{"encoder_arch": "caformer", "model": "contrastive image-text model", "dataset": "larger renderings of crowded toy scenes", "encoder_depths": [2, 4, 2], "text_encoder_causal": false, "text_encoder_norm": "layernorm", "text_encoder_parallel_block": false, "precondition_frequency": 32, "epochs": 149.5}
Rows from block 3 of the text encoder of a small contrastive image-text model, named by matrix and row number. Rows with one number belong to one neuron. Each number is 128 + 32 x the weight over its row's rms, rounded and kept within 0 to 255. All counts start at 0. Numbers have three digits each.
After each neuron's rows are labels from the 100 texts, of 14848, where the neuron reaches its highest value: "fires on" is the input token at the peak. Only what is clearly more common there than usual is listed. The data: larger renderings of crowded toy scenes.
# fc1: MLP up (text_encoder.blocks.3.mlp.fc1.weight, 1536x256), inputs 86-171
# fc2: MLP down (text_encoder.blocks.3.mlp.fc2.weight, 256x1536, transposed), outputs 86-171

fc1.377:118120098138125113116085075119154150109117108118132138151137100102127155135097103085140160117085133125140064121086102111146110128146065111143194154146131133057115145138110190147093098114093168118083142106099179118127141067130123115113152148119136133083134077
fc2.377:109157108089102090174109152130133096189095156086144069142138136171138129131135185072155153143091110144099114113133149087169164150205100169123164128141150125061150178132154190071112118131095096161093122107108156138157128107122127070115120155084119178071154092
fires on: "dumbbell"; ","; "and"

fc1.115:210163128118108117143119127107057120124067157087133035123181169130117158132151103111137133124132155129122127161106105141108162083103135120188126114110128093112077139115163172119160132134151124132125131139106137103161099133149083122128065156073091075143112132
fc2.115:097130158202111097095097171147151132173139069123166139105139131111079178109162153131157080098165119110122120180114125195112128110119135163111085103136155100161114104132108087119187169115183100118172063089101156104124145108172190097170105111109121158121144118
fires on: "and"

fc1.100:117109086055135083087086122186131152099136102127107060157076103132078126177107113127107085121136176095143161104104141126171134171113138141078072124128119167091117127108099141120150174128098139154130076102090119137067135089085109195149104131132100171067096143
fc2.100:126135136108112112154112193111137089148145140157155114108148062134097135135087114134137119162091072158081082169165152101128107153197118161106119149121127069079136172133098111134143072083199195191141198128138134084091113138166094157163132133106137097177150161
fires on: "a"

fc1.170:134175064104117149135096163128032136105140080152099145163107103165144129109144107143170125157097156118140138120105174087083054086102090133064155167124057112143154133157144195122096141150103100153109121127120144091134097148129109081145148107085100138127141154
fc2.170:092177103124117168173145162133120134146146140121073138192162167145144108051079101188221134113125156098080118191147170116071138138111177089106148105081125161150139204168088170139097143138128089115082129141155129104175090153118110141145126138130097150085155107
fires on: ","; "car"; "truck"; "trophy"

fc1.109:131070127175143195113106104090118199116167137104103123098134118133123139192102150153162128091092168188132150080126174092137157157121109195175178145155069134099160134133143162143120092077070132179215136080142197143062134108109144184163104095141106114179181133
fc2.109:100177093151075120125143095146089159096126138138113128176165133115178089116145125150138139135097128109081143162103088144043112099158111147182135107138153098113117115123117173137129134184126161186153101086114070195141094143126065118116151152089131124175120151
fires on: "and"

fc1.547:151141109111164076139142122083123133104163162120158163152102115124111174182148073134126122123113110105112142119114102146095165127149078116065134086162068198138121102145166173115099175080100134223141098109128127084202112083131147130118155102069111140117175092
fc2.547:096122100139134087135102096129149184160095094138098179133093181071108102140123077175109128123146086100127166104185120112140135120147066081157177131132133147147174115136164131152160126111106184119101158142145128178141091087165091081098121173159173146097054113
fires on: "umbrella"; "tree"; "house"

fc1.448:136117036082115156114128053104148121140135089097090166098134056085147175142129100140145131150080134144150125102155133175104158112122178101113115130140134173165161104072045148096118139144110083142190160142121123114125109173096144098121124074185088131075156154
fc2.448:081148123148124157130102188135099110106161119158097112160101155139093118102187120171115137112134161140128070077192103089168092121173142085137160175112129170182098031100157110143140101112122138112104167122126081153154150143152117135092094145103182088152094134
fires on: "flower"

fc1.262:067086144074166090144097145113114108126142126087096138106120116069088136129130100141119129129087098141128176134152129084107159103156113137165112159165085128179164179122162157125103148084140030149160164157080156135095124168133101154137127121120115085050189178
fc2.262:161110126186109165127205123145090102139125140109132060192133162107161097129130161173157180123044141118093086137189158136093140139131170086133164047148125097117163172061125159104105202138091131181126118133129104159134077162175128125158122125112136113142140126
fires on: "and"; "truck"; "table"; "green"

fc1.30:210133140119158137145161147116085080106172174104139140113094132119106127128149094078166123108191182154124170140160130127074143080150161138178102188166077094143143164160143139073156123141175150136129145186215105173096182109070097103130055096173075118180150237
fc2.30:152177160106107055102146195116124112137117069060106137205163094077138143180124171121142119120113167082152105094076119179127164168138136145127130148077167119117145156123196132115185161088186115103175102105098145141120074121184065130080074152148135149141127211
fires on: "and"; "truck"

fc1.694:125149123069106104157092090125142137124148093090152117142090118073136175206131073120119114106015127142089168094131169095126164176135129145198080113140109135114134160122146125116082145096123078110191127141105167107137122169123079103123089098175137136119144108
fc2.694:125115145177111099103143188107100085124044106113135192177122119141138136092150127162146179125122086120090132158110166119114142096114156127109200099107104110152166204129140219125140151122102123151109096101134085123198119083111169120145116125096130132139162100
fires on: "table"; "cream"; "green"; "trophy"

fc1.281:071126078114189126133148148157174140113079186101091146160080223172155112157138140137160148169055142160073103127144117109092155119118097130122086136117161168156175131131079087108159097166145137096097073100113144162140055081099130168160155098164128104189145117
fc2.281:131107089118141089154066128108145117136147136122150182211093116161134145045081063165154172109128109130111207139144140137145119148202110170150131114156126153104108102126163069092159151114089116145098157183137161151088151105108131118183162150164121169166095140
fires on: "<end>"; "pine"

fc1.211:110151156159141109076106114153131116119136081131095099138139105136141139138154106132112100161096156143160148124097158128166155127141115122078158065130125157145113122111131199092102098120151171157097120073072119219145112113155129132092086131113124140102108135
fc2.211:162205069148129109161149096129145092147142195111151175119081117145107074133118028214152082119094126143122117097152116140097108157126121105134149126165116173108103131137154093124086111116079156123107137166125129160157184123127114112170157091158111070124101109
fires on: "mushroom"; "umbrella"; "truck"; "tree"

fc1.221:158129141146113147146161080130119152195126127186125168143182073113200102130155095113135096073126148132132131053142056163104166120136063149083131101110081090145154214106128134130167141092102101124124101153150123074133138140160151125076095181198097047118189120
fc2.221:142135121146100129122136166116065087152068080123138134139123156103169132072132144181085092109122129122144136165134132108160167131078089112113135172150152210108182173061111141104083153170112162106093096136157177113116061117122130175102128152140109138092162154
fires on: "table"; "umbrella"; "mushroom"

fc1.472:131097119129134092151154126096130137104140155170146041192140082115095131126192101111115118140081149162128117052144105151073150085127088141092121117155097112130110119180110160075160127086147095100156164112131101148092129143088123137169105081128130156116149123
fc2.472:113166142088109129144118118125114095186157135150091110189131110139105106093098115134141136086203073159115085153192122145182177168188084157189100144098094134157126071165163091099159136098087168127116149115140109088133093112106230136140129108075126159099125133
fires on: "flower"; ","; "and"; "rocket"

fc1.386:167105124064123112076131113125063107156100119117168130165165077128143132108099100112100066125061112148161136115116115098078074132118110137114103100068079150135117112152235121149169111112123119150143133127136094094070107126132145088135133177105097164189110155
fc2.386:116159149153129136079175154117188121146149114169052125099127113116185142173118217097093155113141149165108099107101170128072127102075187159147122094164111125123150143186160104132088088152123156124092136138145112111148191150146134098209171134166137139104133071
fires on: "cream"; "bottle"; "pine"; "tree"

fc1.121:149185093105079131121152150095185076094163098174118111129036053104144091126097161177158152112171140150118145072153082140133151164142163133192173106109082151137184105164120109116148115110154149089115120097119090174122133125145125092165119121170178084103192053
fc2.121:064154099075091135174084164092094186131098136125127115121079155059096189141104130129150118095086108112109135094152140106156143170184126172109128197168106173180117065187128072153156119108109122228131099181177112109121108131165161119132113099156107108091121122
fires on: "matte"; "<end>"; "black"; "dumbbell"

fc1.227:132137151114153087134141105127110155174168080098138081099093145128199125116119144131088137107156051159142154093080076173102095172145154158113183060146166123157145086112194162190137131129134178171128182105160178138173183107109183150098120123156137165053164154
fc2.227:133139090142101144145165104163160100117170179178129092102091155162110108100093113070144132129164114198107143105124017119182134075124066154044160121138130164113177109157138128114144174097101089160151150139165180163192135147096100131117109118225162143133162122
fires on: "lamp"; "umbrella"; "table"; "truck"

fc1.268:158102127103105127149201164152153104116184101104138160104078123093161137171132103133141130145126104097129150130105107121151152156115105125114116185164072142132120097191167131134159082097140180091124138129162109067081115079102157135163183122161083139111151162
fc2.268:125123134170129084056122075148124140092131129160030162235156143073122112113109122144151184140184175106116164090133167132086118161097093105122147129162147170133122081117126159178134116084089145114114172062119127179113089110217065106080111136168136168166104140
fires on: "umbrella"; "mushroom"; "pine"; "house"

fc1.99:105077158128136037137163140091138143103193143106158099092140176123163095132097167197132084149133124097115146098116125110098153114097170148052176099122114121136187110103189114180099101137126081168097160149087132112133128097121137131116058117137134129131150114
fc2.99:106075109144155107147178121153073103137134194188143192152175129088089054145193166165058111167112106121002154102114084046155120141197124169167164146142146111113094170168144108179159107165145101060109093117110156111092157068177172050089175098162142122138098147
fires on: "lamp"; "umbrella"; "table"

fc1.135:146103087081115129104085148084158138139141080156131070155113067105105120077083166177108147156081138106141100122114110140151113151139079202066101115153089146108157119173096161133107134117145128130161153074153093128083105115198130189113147101141092100103141191
fc2.135:111137176090065093087106119104126105087142120123116131142162165162125082132174128130133113110151126099137098123109122090124158124156097113140114168121152109168137073044164163144053119133150072140106133108126117148138101174107215136214084193092123173180155104
fires on: "flower"; "pine"; "and"

fc1.645:150127104095129166152142124152101123152097105134124088117160089152123150123139134083135136171125143089168054095128057144087153129162088147191110120091119109200112077156098095127112125090122081109088124092111111122163141177132180085112184135155083186169110075
fc2.645:193102124111120137096084110141202133122125122107160142096169093128168103122068140114135096116111098137151078090116138097115149117179101106138157178110165135118179179128134144078134122141131102108167167111163164086096127131118071086171157142190146132140176098
fires on: "dumbbell"; "white"; ","

fc1.568:048155122165120126163168092083140071134033170159096096106075172156146095128102140076175142145122119098145148141070191089216080101068148119098112170184130140128150146080118144134144159123123154114151117128135076123132136191118129149069112154166117137118208144
fc2.568:150133127054132148106135178153159091150132109160202171158146132172155141145166092162129116087104110159128135078181143150182158116150093122127144132104245117092154141118092153127094128116115150151207131113138158179179153184116129093165199140188098153185088150
fires on: "lamp"; "tree"

fc1.707:064122157129114149145128090097111082145161110080091143142135095132147170174167120102065092133112181150141208124155113125129164098137188138142096121131131108133139163189106105130133080138145180152094144032148098164122104158155143119121055094136074138121160112
fc2.707:075132142122129045120107134133136088144132090105156121191142127074098155117081091135155145167128139181094090117152150140149121074186085116099185169115082085094109107162188122180050118102127162079111178097105117122088091123132103098116126116111152069095155091
fires on: "mushroom"; "umbrella"; "truck"

fc1.719:115109094156123186129083092125158180151149150125046131141123156090138126190127087177138114123128096128137083166190161109131095071165172115107139117109120122140155134081158134142117166130137125125124134161118136177127114140117146114145156117126116156113118106
fc2.719:153109102154116160111081168119104144128133130142130120136060090133119192153195090110116136176123124172111071133146162095104057176135156143137123153160091141164157153146109082110039125135173133129151127085153164118094130135166110117097144136147155106140096156
fires on: "mushroom"; "car"; "umbrella"

fc1.425:172132123085142093155136058075152095147121123112128081127138110106098078119177101101065119134106162165103116156130108146109100168161051164116153137121124145131154133155119144140117140200071196096096133166099102171094096120131165110153112198133085156137087123
fc2.425:169076128195096112122110060130135065073124138099130113164095154169183103157097190133119125102153094101061137113087094111019121135180075119110113119215177117179153108104185162106113156125170056126133199109158148093108151146142119156141121155137113095162184140
fires on: "a"; "white"

fc1.633:123139043084106111152104100160080136205175123172160137124090154172130126202101072119124143137122191097106118092143103095100139165124188146185131122137156093072127052137078148106157129195110067116091118145115102120160061121104095107109170141105151174144137156
fc2.633:096127116171161149119154131115151185130174124151120119210131107110132106186057144149142100108172159121120167052090111150108133080094093074161120168155128119078201124122129088074156176105117108100114143072155094163126112094122129114129110135106079148161101139
fires on: "<end>"; "tree"; "umbrella"; "barrel"

fc1.224:140132088100107132136123113177174049136100107083157141086088067141129091121115114086169134101130129114165111137110087173117070121127109123043183089112138140075129121174139135133092093180171143190087090124115120079142167129101084099139107212175089095177126080
fc2.224:158121118110123127126108186128147052069137135130144111100162057107091072122113097171184149183115187169141149148126172165155152168109083106152130156089181197102112129156118166116121119141153204132148153128104111100128102129060181118073132160127076028143129116
fires on: "arch"

fc1.651:211153122107198146139133121135120143097106109101185131133107138130150114196174150078168059138160086096168091041115086111110138129107173151168144156156140104105120187058138170087190104107128137123079159126088079108103134112162170165115117095106145144121115120
fc2.651:129112170108152175067086158119160141124152064074166152100119124094139151103150154115120137145172151105104134149120116095113161109104089174150169159128134138182122117067141104145177143085195158117162160177093118116131086091098128133115129142182182151050142145
fires on: "grey"

fc1.176:115115052119138095160154119172173052129185130137134136150070115162148098111119124140169106153116152074103107115175069133118107113115176084063160146090106113119115101153147210110090167128168106113108089160135082121145087115104124098108126123073109163087120166
fc2.176:104131123132107140086122140144110110127084122182068151185140115119137142102123115102168149069101162103100140128117114101101170074096090107142137133168120079120127118110141178066099168072132164071164171117159108203147157092107097131171121088164183128172115166
fires on: "matte"; "of"; "<end>"; "glossy"

fc1.111:125134074175128113134147095175140103174150102100115151057146156165160126134140131092081060152169134037156170139150118168105133078087185179076169129096168156061171114155131116123136143130181122096136094114125120158161125174102134100143130090134158102090087181
fc2.111:100107096128159181125138152164155163106075141148155217090136134110138110095126150171186142121139174145144143105124097096151133164127083051100129121171150073096078119123130072134098101135117096113117150151134135092156128138156115127163103095148123101142141172
fires on: "matte"; "glossy"; "<end>"; "of"

fc1.34:104150091034183119140115174163110183106177167083143149141048116099138136172122107163159129162127053111105136202135108109130144088105143153088178166151094162165166075103115110148144076119075144087075091101091159141092140070150127137202136124160138156089138130
fc2.34:125144157168067101167157120096105102126117071112138207143096040134163098122103137101176119117152135136084104049159129190114116076088137118150074132128192053126110079144144146135130147133169151076149157152152106142117109154087088127141177140100104137150145096
fires on: "red"; "brown"; "orange"; "umbrella"

fc1.452:134111114087131147165147093054075095157067167092098096111129208068117132127155154136086113141095110136143149098120126134125142127079059093078134180157120080115112106161176114109100160143137171052125108207092100113135201126175186128169100113238137104180137181
fc2.452:165163121076150158106146145115144091108115117125048153103123097075125151086196109135103121145142162159090160144137141133113168089208166152116105149104137137129109193121140126115113243154132100173059140133132144143157120140195130156140113150126168133097192085
fires on: "table"; "green"; "umbrella"

fc1.8:097143140130139161117107150154127132186094120110107110123180085119141119173148091138147083174130167126143128110186102169103174105126175078145101138177111177162085116104133177145154075121106135099098084106139187119114143148146138121123093147133134073078160131
fc2.8:072171130118150085129089141115137119093131155120123133122123127129158172120182173114118121114157176126226121119152177157109215116138113156161168111134113044081122134110107164102122151171181195159116146129105057165201065148105111157130117163117129099133127169
fires on: "and"; "dumbbell"

fc1.295:125141108090178116055103134171177127177134130091108102129145140133110127093139119166155094116144134117143110160155112117102148082093153144084134074157126106175144181109143158065209133141118127195139105116110161120153149090141079139091150098146145099133143140
fc2.295:152126124104072085170060167131144083101136131122123179118160111137145184076137154196095141187148121167192142108168152074127106108129100139179103148150129105101078143097159168139199172129154123138132146042165112099110149104122090122163123167161143180117170122
fires on: "and"; "dumbbell"

fc1.248:190074127113173080167123104113141136137089107115106098145158139133091139116147115129089148117132122100121028134132102109107140187102122083181167136194095143156092158114097113163117165118197120145096112106166115073081110109158139121117169092161102155140130154
fc2.248:166137149100113127119150075080118083093142114183163101117090168173131134141133119118144142111090101136155161132139119114141151100133083065167160118085114118186136108078148144107141155131145124099110073128124138081105081156140152076149120135152156161131117133
fires on: "and"; "bottle"

fc1.523:165162128093145065081142114168149121151109125123092128140113119087138122133080173171160143153133145166125154080099124144114068156154181122168128117122096169114180132189142157162039146167090119151110169105097095148132130119132197136121131169051058103106135186
fc2.523:087153149134117163145148187101121146087103154144099158167061103140084090066176149131142127115122127094121094100154157162118148093167167072085164205150183186126150068123159065092037088140125085129136131149087161150146127155085126127133134129114105177084085105
fires on: "lamp"; "pine"; "<end>"

fc1.515:152116162108176097086187136094147138142157145130127138175111095096124164094085149144173145166178119148119166126108125118071145108140111178127116156139121099190185100098076164146125115132149099075230164099056130133074173133072137137122084124118119073156160137
fc2.515:137138179110104124153127150099103145136154089155162165129115149124161085141137181181135130118123145135145159174114117160109167065155168109203139110126124134159172135155125129113162129171117116092057144179091140067115159124154076174145129169096164076089115151
fires on: "lamp"; "umbrella"; "tree"; "barrel"

fc1.280:155121122117146157119163208181162092121127137106179142144107092132166119135125144109110054115123169160114093168091070074178085184140130153117119120160167129120179077124103129076081086157131136128118055131148143172189152129181089172120144180114124092162131156
fc2.280:128104074170112124069165095110137118160130106112135196150135139099161141115131079089086080132159162147076113157111152111128105121108156128174128145116136157105123137140178124111124114112117135171098189125125103139130084062133082106129145089107129121088139152
fires on: "arch"

fc1.748:139124100070112165122161157121113085109103095143127112140107142159105065173187048105137135119142143133141131098119112142117105136106109130127144111148090155160118125069122103073120126112162088177115131083091109129106118112130111116198157117120166109172110164
fc2.748:101122118084105213135035149068026150150162136121123157169085110110115107127107118139117083131120134136133139109108195118117126142141160156115121124158171130148101117155078079074103122193132120126093145146181131131119145158131113129178126183187110152114132132
fires on: "mushroom"; "car"; "truck"; "umbrella"

fc1.506:137094132126150134144079143151150109144206107077137151120104192114160143125146150109182117137052143082119131143151082113157131062178155067176115146160117052118131185197106119109148090127133145129113078153180193153083150095062145124121136106142154112176179177
fc2.506:121149155140123080106194136098137097170047061130133161125165063073156153210143134182149136115121164117167125106106096143086152160137109158109125173081126152098182075146188129096156138128133102120163072036139149193124108132169166160104112129155177119113114148
fires on: "arch"; "teapot"; "and"

fc1.167:170135100108127108122155116125105117136087062105145053087116138223128080149099133127116107063123117191188105181141115156081043152104101143087168149071103112089118092162082168126056118098136115144106093115127144110095100138120107093104101114118148146143144153
fc2.167:118137191132129096081154119146175152138165160098111123129179210101085106125178116084052125147113205113127128142133151168168198122111116135208148133152132179150100177067148195154153128118132137163146122167122177126114127117138139112159090161152055201167136142
fires on: ","; "pine"

fc1.192:142170081146110135092141134119106138140128081161149113159131166125087103102117096165115139199143133117114091097188104184125152157124140146114125093116104157106135091156095192185149102120163105095123192139152147140130089080112152180138063079107145093086114089
fc2.192:175089133081189134143162090077116128129198077103167148154125094110116111082103113113135093101131060138119130084124112074129164112105140079183101167112184153146131121084099092102122140130072194165108116133096113129129080167119148129127134106096162174168150111
fires on: "red"; "orange"

fc1.542:108162157171097140087171091095194118150136144125116154129134134100127094205124152104114123106121180104150109154121085112144132115128171136102103116139123158133083167164095192129170082123093115122141109094131138111167078096139075171147086167157080134090162144
fc2.542:098146065105065164096085142192136101095121158128133132075105150147150091132121113120125193154102171116164096118087118101082162095113053129160141098141066094156156156142106127131073165071153161167105114099115163133140132126094174135148111135105127151179137121
fires on: "<end>"; "of"; "cream"

fc1.477:125079134064164117161139146130111171117149156112101116127116174105120076133106066166116123149103141106105093136134109131149172101155132127129147134128130181094167074105118061086097121102161174081135212110192158133134080135113112128126088128148116146072160108
fc2.477:124132095113107123092219152102161191126168111127155157118091082092089209070146128107159175105096184161135222077151103137138109145128113129132162165108128154109176123083089071130158111114112108129134165101114136124178141169170150098095105088114108140117152131
fires on: "flower"; ","; "candle"; "brown"

fc1.254:148065132135073053105170082130186108141088107101130130109130105100123149115076139137105049064083136128167110151106119099170108121076154097110147128123134108097113143091135120107176075101104099150159170083088165097081151121177138115087108148116079159124110127
fc2.254:173090099101098115094068102167137069141107121146131101133131160143108107185113134135084132224112187095126155130158150137114137145094144094081168116152107096085138126175165088128044081126144166166137123083152132091128139141147117105115041122189129097155158102
fires on: "bottle"; "snowman"

fc1.234:160145143160133137069174107131155142160178179121148066090140112108114133145149151083143138095161122143134112166139099115187139114108063154099139190127080140132121162164143188102162140110135198112116121092135183103118084128130138150187113132119175115122142172
fc2.234:114134127126133163098145205087154114056087103135083119123184046097113151084162106163111134076141124137091158138151119126132110141145108121110115087108169167138155187105206107112122165090140099135118216109190147141097102182166120109168170138087180123136161118
fires on: "table"; "and"

fc1.738:159114159075104148133145059054082099141108149096155146129163159102163154103125127096137058104105140123137166132153049094185104109087084061077086176150157073135182103125168176130122139102120123063194112096100118111082177111105102112086080168147077200150161149
fc2.738:139116069091133127134156197143129067150104102090173127102142124142130159129171125151060122174169098170120094162091155101126165149102119126105140125039123163120174124048125135087110188172095149099069110100147154095180129130063116160133170160108165052130147130
fires on: "arch"; "a"; "table"

fc1.551:129113108104175126130174092143099059087152078068126140113068055164125128182079108115112089166137114106157096144164110171157090153139143094116124097097144118113143122127128153172128146120098173153144049105102099137117123154133095117157170202176063174185160111
fc2.551:110116145108103148152142198097157059118156140154156080070131079125143080145109139159182167162101131156187141077097172169155161120137069119132105149100201147115124152181084141105077144130119181167172140157107136147100091100087154151162158159068081075121163072
fires on: "arch"

fc1.533:104134153149146175103098142067134114125133078124117175149120174106126102155139169116111177120103114111123141141093098041132150085134137070180123176128077115163141127164137116114101114185125153154106134105124140133148067139163161133143118128141111166182116124
fc2.533:115138100158099113154131108121107133097129075135145083101122141117107180102167125122087104158145189163132134092108058089116128131168135154114127135127078119094143101181139100127076135121173106106146141114139177178104109111143124125132111169127177148126125120
fires on: "umbrella"; "car"

fc1.687:137105145065131129094141107180108125147050112097173142110142116187136139127128124146051095122168155129111140119123126100067083155135151123155124161110095159148134125123125167102120142143091134159061133062085133167176158162163134126086123079109110118138081120
fc2.687:104158108137080078193179105142130146134072141139135125174123149085175154207095183159099161110157106091097091137125093120078125095137152130105121126175102117153180138102091168076093132111111121115191122111097093070109099144092081150174116117133106142147134097
fires on: "bottle"; "white"

fc1.303:147161065127100086160180140165162148114105180028124137088183164123147096094153162114125169091154110142099167157131105180126143155176117093170107155151062138121179174156117117117122111125188132195152094154128111135160086096114096112128085184082096138134136123
fc2.303:153113109110127134052086148103139149094060161107160151130135096075133130116152107191069092104126183121163116096152100171094187157098151172107198117173100107154158133089113111094092128159118137099110137161126105187136126198146113157144136151107126077116077045
fires on: "purple"; ","

fc1.364:108128113185133102079165104189095143084097114104079123083143112158105124118172076096113183100127097113093119086095137149149127147172094171122119167123122124164117100154120124117147157097170143121151150167134134120106157126120155104155095222104091124150110119
fc2.364:117162120145157064142114155133163133089110122092110142115164119092129095193161157076120064155135114177150121110163089122139147134126163080195072092143134141147127077105183067099149132144112119132107124178157167141090121180111074114166183102093134068161080128
fires on: "grey"; ","

fc1.289:129149048134063149152119138092132084120141142106106194078171072139145139172106097077070137184131127097083187106113109088099129166120147154077110115175113133149156139151134137114181088151123150110094121090141110157222080135136114095162099138085096155146147060
fc2.289:141118152118172153078148074132091139122089182151156113170129108126144096124131163127123113110146125123151092101088147176119159132119093135146121125151122146170151089137138143136131130200138113075108178179118127154058161119131089097158181072131106115082145111
fires on: "purple"

fc1.389:126154062151171125058131095177146144137123090175138101180135150157066127115126132079158122106117107169098089117152104105110105090197107175092090148142103105123098110135202151095146124136133091132129113210188106134092116144093146149104136125147190113133159144
fc2.389:155073168123139158174141136207076151183147132127150190086118073139109089151131094107119134092105113145130147123149112105072105100131171165168090131136065121147131116204156131067066070164136095135107135114122125060115130150134105147120173144103115163097201145
fires on: "grey"; "the"; "pink"

fc1.273:109104098077092114151133142086122151136134166118166150117147135137133113132109140090055148151155180072172149111132126192127116110065090100116094136171098120143137116148163114124118131150136161137093151095179124098195081121182172067186101103162129156128152129
fc2.273:091130166086219147096114087080138117172142154119102172131101129117183115163144145058157109143091082111132145155097140176152155153134138073161120166106184179112179152137041114200117189161099115155134148150129114092110110071138123124137156135119124168161152096
fires on: "red"; "orange"; "brown"

fc1.185:127038168128173070156141079130107131136103101110118106129210193124113117131119128136127108137089084165124160078135115098174126103123084163122186060131089131178096116152147127145125196123194163144086158105147169121145071109127163107074119126159146137105095191
fc2.185:073114156158119159088132150142124131086208075146105143111100150134187130115122115235108135180140122130129145166135105046195167167163137147127148095078100103105141139129118110159180131165117152110194123130189166141147097148137142065129127113130098151114118130
fires on: "cream"; "and"; "chair"; "lamp"

fc1.259:110154112166187163082097111121129120125122120069135136083088122076156172151130066088097143126128102098097124122130142102179152102160136128107138070120166140082117129093122183093138131083184085169144142135130193145089160120130112185130139113136128148145145149
fc2.259:156135148083090082135163093159119152118160162126090091139032142145153109145136120136192130142071155127134144147177132173167086146127138150154126144153118126131134123093120154166150145175150165142168181185201206127135128108139120111118107064177127098094198150
fires on: "table"; "truck"

fc1.395:091136110154097149149139089130131116099075104170147066082110147156098138127089151093107083144081103152169082147144080118112170131155125141129091148117109148147139171184144111153153122097187123092166113203115108147147074177126107094164095133173138112118143130
fc2.395:148106116111143171115136129173094147159109158139165185136106122113155115139080105112108135086136124153084130122123159140031133072166108148108093121160108122158149114078083077113134051114125150079117141092092117151134196121107130134108093088101120103148081169
fires on: ","; "orange"

fc1.496:149109140124141152101089149153143123154022120122128082139163102167171164164122112126096152126114137074135092087170125153113146097075069137172113130117157166188128135173120125100110144047130145104088022108112091124167106146101128050090100141067158142111131125
fc2.496:134107131099137129140105124093133163133111035153196174106073119113123125167159092065102164137116151129125043128133097118129111144118132084140135141080147157167122121110101116071143101162110147129153133136099119071103133110139108092101084092148137142097083085
fires on: "<end>"; "ladder"; "and"

fc1.236:139110116146166117079109103125153130144135089151134115109158134161077146132101036146152116131147107141120131141090126152154146063114159099175218101108123071179141099096150059156127166092129171072124077170118103166161092132105066073074101139115137104070180138
fc2.236:138149125120151122154113164126106109133194087125094192147097180103179146172163170114173161135091142123123131093184105094133118151109070158134179194114132136152168118060100074142138123131136161145164178106172074139124122122129120100175116100104122121119087101
fires on: "flower"; ","; "<end>"; "lamp"

fc1.79:157112109144111192098099124111172153141162088066126098111229159135135135123128137125094112096130134194141165143064139103071092118119145128122091133070111124126116190135157109116168148138129178054110135154087140144181135126161152087108130138130127116164133099
fc2.79:138062105165143117139072109106127181109088165153076137077137160123172137151159120070127138138084144172148079132156118137093033135144134132169157128116130176122141132187149151165130178158117163135117201095125123084189135088140108121174177141138147128127198116
fires on: "mushroom"; "lamp"

fc1.264:122120108078136111193131119168123115122113189151126097128104046140137175128155149121151144117150144118169139102095058128112183108149134147113140130155126098102126139177186111138067147044105149115137125136133112174137120112143091109083111108124192128101169142
fc2.264:109157065177128131119137120101164093139196132125136128177099086131110176143155082099100118169124168118133078125144175183119150108128147164101131193138117127101132106130133119088079181117116104178103128152133096098127140097143188127167096182123101110139092121
fires on: "arch"